Rows from block 11 of the encoder of a small image VQ-VAE, named by matrix and row number. Rows with one number belong to one neuron. Each number is 128 + 32 x the weight over its row's rms, rounded and kept within 0 to 255. All counts start at 0. Numbers have three digits each. After the name is the row's rms in percent of the matrix's.
Before each neuron's rows are labels from the 100 images, of 14976, where the neuron reaches its highest value: "top examples" is what is common among them. Only what is clearly more common there than usual is listed. The data: simulated fluorescence microscopy of cells.
# fc1: MLP up (encoder.blocks.11.mlp.fc1.weight, 512x128), inputs 0-127
# fc2: MLP down (encoder.blocks.11.mlp.fc2.weight, 128x512, transposed), outputs 0-127

top examples: vacuoles
fc1.238 089:188150120111136093044138117094157092150088153118031148156170111110124137104099102144145134119082070141144134156093105096154118094180115137168148107110133055089139095174104158132116131103183102074189149126147126117108175063155188117148154133112161107129130146114113112150139179100094090165130129082124188145144149122126145123055129139119135116160127170194085178127098142101134097196145
fc2.238 094:138132119095117113174046129127148097078112103128137164122129129164142141139096179129136065140087143110069160110152104198127130101113106152072098133147133154150112137121139214120216127129061105172120124135103125109108067130126174134128128138136134123142126186130096128111137118134122116048050122090173163128075069125121139118222125118132117166112233134136139120153128134169128137112127

top examples: red stain; long thin cells; ring around the nucleus
fc1.451 163:158206119132177137138113104127107078163127118089153158126136116126122163122174138089119120133080156149112077089194092170142158066105126142120109141076175108119160121159097092140140049125150129113162106110135079157108096086115096126063060112180153145164131152131101119156087130127140130106155075121152121087066222147105144111102156204112122142137170185133171126098123158178157157107129
fc2.451 103:135113112137119129116148126133121129136110128148129103141125127131163134131112200122133131198140076114152173125117113120137124127133143090147131214135101110132132130148054172150071122123138126122106128161089136103110150151131165128136122136134127117143125073139000170126037087165130121084137181116139152137125105125125053179207098127136125154148161115133115136129123138120122117171152

top examples: vacuoles; fibres
fc1.94 023:150153174110158114107165124161107145120193127083090125182161163107122186147089140087213138146179096099094129156087086103132148164126137140099184102106135147173057060133097080140136155123082149135191091113106143088130132077167109138149116102113176116136077152118090180140111122149173140099129099137127158126141126105133140094125090138159132090221158078120163088139136101095133063108106
fc2.94 029:129115087144110137123010139122150092156038146126136162110104107182151070130158154124128098107167193114183163099124145125105131095118137108139117148126126128084163115146177149138197135126176097181093131087180072137185140150061161129108118128149133133114171114145146080123110156159126142119121126147158094127075115137123076187119163120103139150100136183117095123101127119109117232095141

top examples: yellow stain; fragmented nuclei
fc1.431 076:149124100143114108103181100138133120171154180163066133055138144145112133132082121187118136095178131100126154110135078133122068075199130101158155147075094131092182137182141101131160141118170111145107136072137050123107145082100232145137115106132146145156141084137155085142065151117115154139145135126107141153123194127149150151105142139105127105118056150123088177067101112146138155083143
fc2.431 105:125100147092125117164092128130136142146106082107134171135114125121102175132133139113130141155131114147070104123145127170130114175090129161132115107148127132168104129093123123102135131124039161136151122121093211161038108131150069132125134125123068130087122173128000161136180122106129129100069112135112102131165077125126167099183117120082126124093235111127149120132147133143122122173136

top examples: membrane rim; green stain
fc1.102 110:169114163103128141151127147097116110124143100182074184105115173122092114124129120139126128188131170162140132108113158142114081039105158123132049171137120147109163132142135145119047109132144101121139119167147103104133120172135190153127157104159130107136118132129156136109108176193186043196082092164092124116179133128093084113056145157082132130120144127078128118090102140166105129042125
fc2.102 103:148145068126080102102145135140138122121073173092145158155129122187157147135081155116121127003057081114181174144143112118137118151088107130071137109133117117152121130145133162137160127119146134146127123065149106143101135137176137122145127122113105107064132123123128104101116088091137161099074136105144107132066121132122216110196112125179128190107152148135141115130168131147133164209212

top examples: fibres
fc1.304 018:177161112074096159165076158110131176152141120130093124084177144102128147112171107099160096118164101136112112174117162115159114160144143139087068117113085066131143115144104141135163170161155140112177155164123102113140063137116108098042122173119116127161074181140159101150070140047134161152165179136085107106124117135104103084171147094134177113137158074113087139119150087091065142131184
fc2.304 018:101092169200114101086164107107129052149058103138168138174115140188151146143106137143109157119077127134118074145129123159127146142128134093113133203137102121104102118116139094144136161108130134107137130086154137143109175125075124111170144124108151128171173094170082170081237047196110090056124091144159106108114134118125138132134094131086116188105150177180124132137153169129128143120103

top examples: ring around the nucleus; green stain
fc1.62 116:164123147123111162145175093125119128124185189129075132121157082140163175139158117124060105131136141118163124130111108193075170131113098110134145133091163092161089066062122100126101092075106146218146108173128163098131168178139147097179139128195059143132085141149132107156117126101158172124130148037153091131162130082090145097107140112159149124100075127095120086155152128156119122103095
fc2.62 084:067151116148154119145178116133125150099152198048122094130132133148125071130158166134123164192148086135128084149110140139127127124130148118216139070091141123141120129181077082134139120130151131098060135185093160061114132142145145110084119131128166120138141185186175160126160126141120138143160132125143121135109052118126042162120139128173128069117096108118128151121114145107109156035074

top examples: ring around the nucleus; magenta stain
fc1.301 102:176097148137194101089142094088129140090110129131100117181081128188166156109137149110140194110128142181101154080119079138136150081136100132140080166094143134118109058115105126162146147121104153109158121122088125098108134161145141136163092121116125204126073109140115124055119124192153153154108098080109109178156155146116165203111126043150157087102081201097106131127176138117139166148155
fc2.301 096:075186073109115112144097145139132109086134092125135161100134123037150136125056163118128037154141121116170167171150066119133128150114116068122126065146075147149113132149081153107086133111120105132088136120192141157129099129137080135091134128126108121157147179125072097161168167101123125082114172198172164136085096118118122049180138133099123129121172101134141117151128135172143085088158

top examples: ring around the nucleus; few cells; cells: one or two; magenta stain
fc1.121 134:123140149119085133088148169145120154119135119120143086160150133125104133148108121152104037127117059117109053097118163147113172127143113210149147081113128105124171169105140062111150082123166131170084159159095156174216195135087097139117101138113133114100176089100110161115156148135111172090142142189127177138118184190119082130110103076113090086127129104134113102163122157161108164084152
fc2.121 093:147151067095125135161035138127105047107130120181122145114102133127110141135080069138127183083161167090179188127134124112128127141143143107106121073145178138114110140090130151147174133118144140132159125108192103105008065120160159126129133146137104149142160143189165115102112107133121082105047074133114109128150045120125148123168146142124130162108137146121143136128127106117155188147086

top examples: red stain; long thin cells
fc1.36 018:117174129112119140143096166179106087093054136119126129092133137135137122126071086103059157140135111181081098055125104112131117175131086130114115119110156164184102107102152159168107111154124123088157104167092093180148113189180118129119164128091161119142165145152176117166116071118094170131092125113131119130079159164205134151117077200107087109183143147075079152140104167100104131109173
fc2.36 019:094030135137153125144153131128134187169197086141119145129139118148138131113189182121131118104106101104189102169145144138127119105100138081141142119150075122113141141211097113096132135147149125150134126101123203073111198118068120139106113136128134121123105110098057112114213151190135125131147081101162107112221131127119156132138216124137140176083146128129109131108133089139136126176104

top examples: membrane rim
fc1.350 081:162148138108167096113135189185127129085110143083146105110110140157064178075150087127102130094139198165045172098096104205075144143054133108140137150145160147144139099113169102122174155134047155158136172102177114105145108129070118176115127085118129173105125096120114147139106166108145144169117167119162107126119115187153135080089090121123086127118128108192106121103142124179159109103120
fc2.350 104:100135081140137146134161121123109140172143113118124149140139131097165171124090097125128188174100050096240089135122182062162128119158142170080126027112118145134140122139125154130100119135194131105092119145059179152118146127136121121174123132098134137132130120107115116174221077128128129143158072138134120123148182125139111195149173122137136149151059147136131130146117094103101122058131

top examples: fibres; green stain; vacuoles
fc1.408 027:149113090155168125105123148066127100148107107164171119169144154083146165149100198173085144174109137149142118101136094128133126182139175140174092165168114115066061122122129117095074197104171119147153140127138138113151128111120143119121134105097096095092117081080201134130142092115119089065151107125110086160147122110153155064107157119071132130107105160147207153110099185071091115178168
fc2.408 037:137142191110146140121137106124136197112162107107123142122149100141122051117183035101139117133123159146097176181126189134133119109113116116076125045126119136161171135186126097094198110153076091103131130159105168136113118129104090131101132143146169142169137157153044123133086173058142133120071154126125140120155125141134108208183136112160112128161171101103107117149116087187124097118105

top examples: ring around the nucleus; yellow stain
fc1.152 016:140088152111141073197083108175099136159133138214099136091150101154108198084154126124100162140168120184149166098128141130091124177126168200119068116097110129088144181116144131108100093081102161118113156210126106075140121127141168117121084192136113118142089124156102157166169134127081138168144165100161141109118126117168150140056122148128095091084125175097106120134075098111110118132174
fc2.152 019:139121104227109125118225117113104127123042092083137155187144175125134161145050156151132095154155097119094089130119112068133127096116116124181160128108081096156108139091127115127089123131153160096102107115104131132123134140141108124152122110125103120167092164114169149119089150120127113089138113166099154104145154110157090077220150128103134158171072139171126115154177190129083165062099

top examples: vacuoles
fc1.399 139:132145135133122104135067182121084157151128162148097095094152146121124096119107197169095132071130149159093221122161154066105134202154122155107151144107102097099155100128125172134107111172108140119124123132166052128152117073135136137123189132145142108127152065095076125127079109113117111136145208145115130101103156098162069111121167119096154060125164112101091162116163112184149113120203
fc2.399 122:129038085150120128153124114128138120151124196095120154134126139200146143123164058133133132194085128138142051142131150189133119081127113139179125100143114122143127119169150132115175123122062143164115135137044186131141124122119098139129133129130143130128167134150161113135174099173125132111171000046124147132139066124123185138089103125150131185124116125127141107139128135123120113117120

top examples: yellow stain; fibres
fc1.406 089:169102135092123106136122151166159122113130166130110121109095174127124145130169064030157161146184145097148104122136156123198129116073125072068132139137090187131122144100078064111157102174101112094136179103131116137138074119168097146117119127084131156136091202184080181146126101072144135137186163095163117144134159129185104124165081123120081081156127110140142137129132077160109109116172
fc2.406 117:101108131174126140134179129132127092168097059154118111127128119101140091129135224142132135093117173175155164127109074087124117140135140113198144140133140092103135127145126165140075132125186143140119123123151080103165135135077138124116134122153133124187156047083145158100131196181133126107114212255111159123076104129138161158107174124085134136158063117128119121139119145107117131087126

top examples: membrane rim; cyan stain
fc1.162 035:153107102147182145049154163082055114093143135101166182146202112121124105062114118086173091127182229160113069132127120171141125156150164072142126162145158166145107123135120095123135154142095125186121104067131111162172072109091146110080121127087142131114154117163116145150153119110140107125141102105151193157106133141103136150155092161123183099125140110114116111138131069103127058148165
fc2.162 042:069093133127154138103105147126131152146135151124064065162128115154092116115163169165086134102034070131153178207132076124118111123165124171140174155165115166120123138179121185152091151139124148147099107140105143135094194130163143143135131078152144195110095053109151112119129165180144169162103105121066127153111109130084116098105133108142106175156077153108143116088109131107131204127084

top examples: fragmented nuclei; membrane rim
fc1.119 047:193081158098145088133109113051120106126106125131141135115145153170096107138149128131188134132159227169099141140160114113086096100052139134110155158132121137173217111148158139142093096134119140145199149145115113096171140072126053122133126109141134136150074142134120156139049155155092090100130120118131164138148081197094101095164161139068112096156181090132096112128176123141126099135121
fc2.119 043:108178138144120144134146129120117088147088171153121151137143119131223139135029151118116215147091089081188081070121168102148137131155152132108115116103156127119099139062104120111155126131117148106065130128094138117103092155141158121114113144130130137083178105168185131114218086157132149158164064118118104149098177122127166175128088123189132152112051145140150127136130117076112154120103

top examples: ring around the nucleus; yellow stain
fc1.228 096:150141122101182129171121136131170137104152170129085124123103146090162186118160140086115201155150140186128165120126079135163179147143124096116102129094148147177037102114121075028148071093086115085127103097097113175145098132189147124175098198192116142088140075107137103115115130169142160134111126094164110130123131144142135105133088149117115097121116143120152131189126077062093126147150
fc2.228 092:136111123139153120110189143122131128119141041108126128122158098141113086124107184133124075122161100095104135193155109105118120101084137174190146147120123133135123135151076139169107124136213146125066127198135142022121135164125146130110127120127136133191114113166119177154126167091126153119102143211056133115082050125116071177188173131140127113157122153129125134131140106159141139077120

top examples: vacuoles; crowded; cells: ten or more
fc1.355 116:185075115126111113210116139079151143129082129142145122187130094052157102092129151141168115123106100146141159124126186152131112075146181084119099110126120087141150104149155095151147073145125116153127114150102086118191072161134093130109127124038170146153150163106137144166109081081145090130100127122067179196164131108101139082137119165087160085126185128130167104128101120115190163160131
fc2.355 104:123145132133144138146084129127119035118120053168123102095100123164141108131090191110125146146182141116079095166143053088143122139147120111129120181140153128110111122087086189134171131113163090169122130057146113093120155111170122122178126140149132102140069138096149157137143240087132142114164113115167139142045132132128065174157189132142130169126090122116108133150146136114143059119154

top examples: fragmented nuclei; yellow stain
fc1.296 107:166107103106186084179119107100114140113127143157102114103097132227130136154139176149182107111155187149108174080095198101164108175130075155105116082148116158110131108118116132062052113109138144151102073140113107092161155123079201112102102168199112109122127177127102094165151180108097128109107110144187136105154136122096082144178080160118105072140120127116123144165104151111119134134126
fc2.296 100:086192177130135136127193123123111119190155166048128100124134111075140171124072134124123172176166095148110131117126061096128127125153133222167139105091150116122110141055117124137165133129090116096151142127100170115113146128151132122134131136138146121150060142113237162113103197087138148122195185099103164126083132130123134136144116123167121124144024122114129129145131120111116160150116

top examples: fragmented nuclei; green stain; crowded; cells: ten or more
fc1.191 039:224110109140150154142163105073132101114111058158129113114113170163072174177155086151151145147153128084132135141143105079149111102095083150121128145175127156151133090117126208132098106147096175176102120164132078141139183085176122125135098098124137070120042127131120113131091128153101143181126084095114171162139094133138114096186162102130095100200118137109120079105174166143150113148085
fc2.191 044:084184153131103113119106124125131105188178198076134153137135108134185083133141150132130130066121109184154125121121178144114130136113145145128133182108131122139143129120164076111240127123144125119161124098170181127109100125061150127123122141137132145122214155114095144118164225067126117106100174194132091114082171128116207197094139130125130152100112139127147137134112088131107157147151

top examples: fragmented nuclei
fc1.177 118:169143141144125108109145094139172064175082115090131164118116131164127182174079178117096162115089123084108161136078128211121182130141146101158109166118112137118085102096159183108165066126066132116172163124119146120103142126119153165123162057095124121125139151062127159076149091150101103128109082130157157167112112139093065145120172150113119090117104179181126101166141154116045164137154
fc2.177 120:098083094096128121118163130139130206061184099132128121123122115154136148123151059135128095110069101106196149167126166076125128080114113198064134091137099147145138121224126079121174127124177129126145139195112128096160163134087116125125133128113179132100097074122140107178088134101136127103070125110120107125155162133123197168134064130135121196131128118125116146115104098118139049107155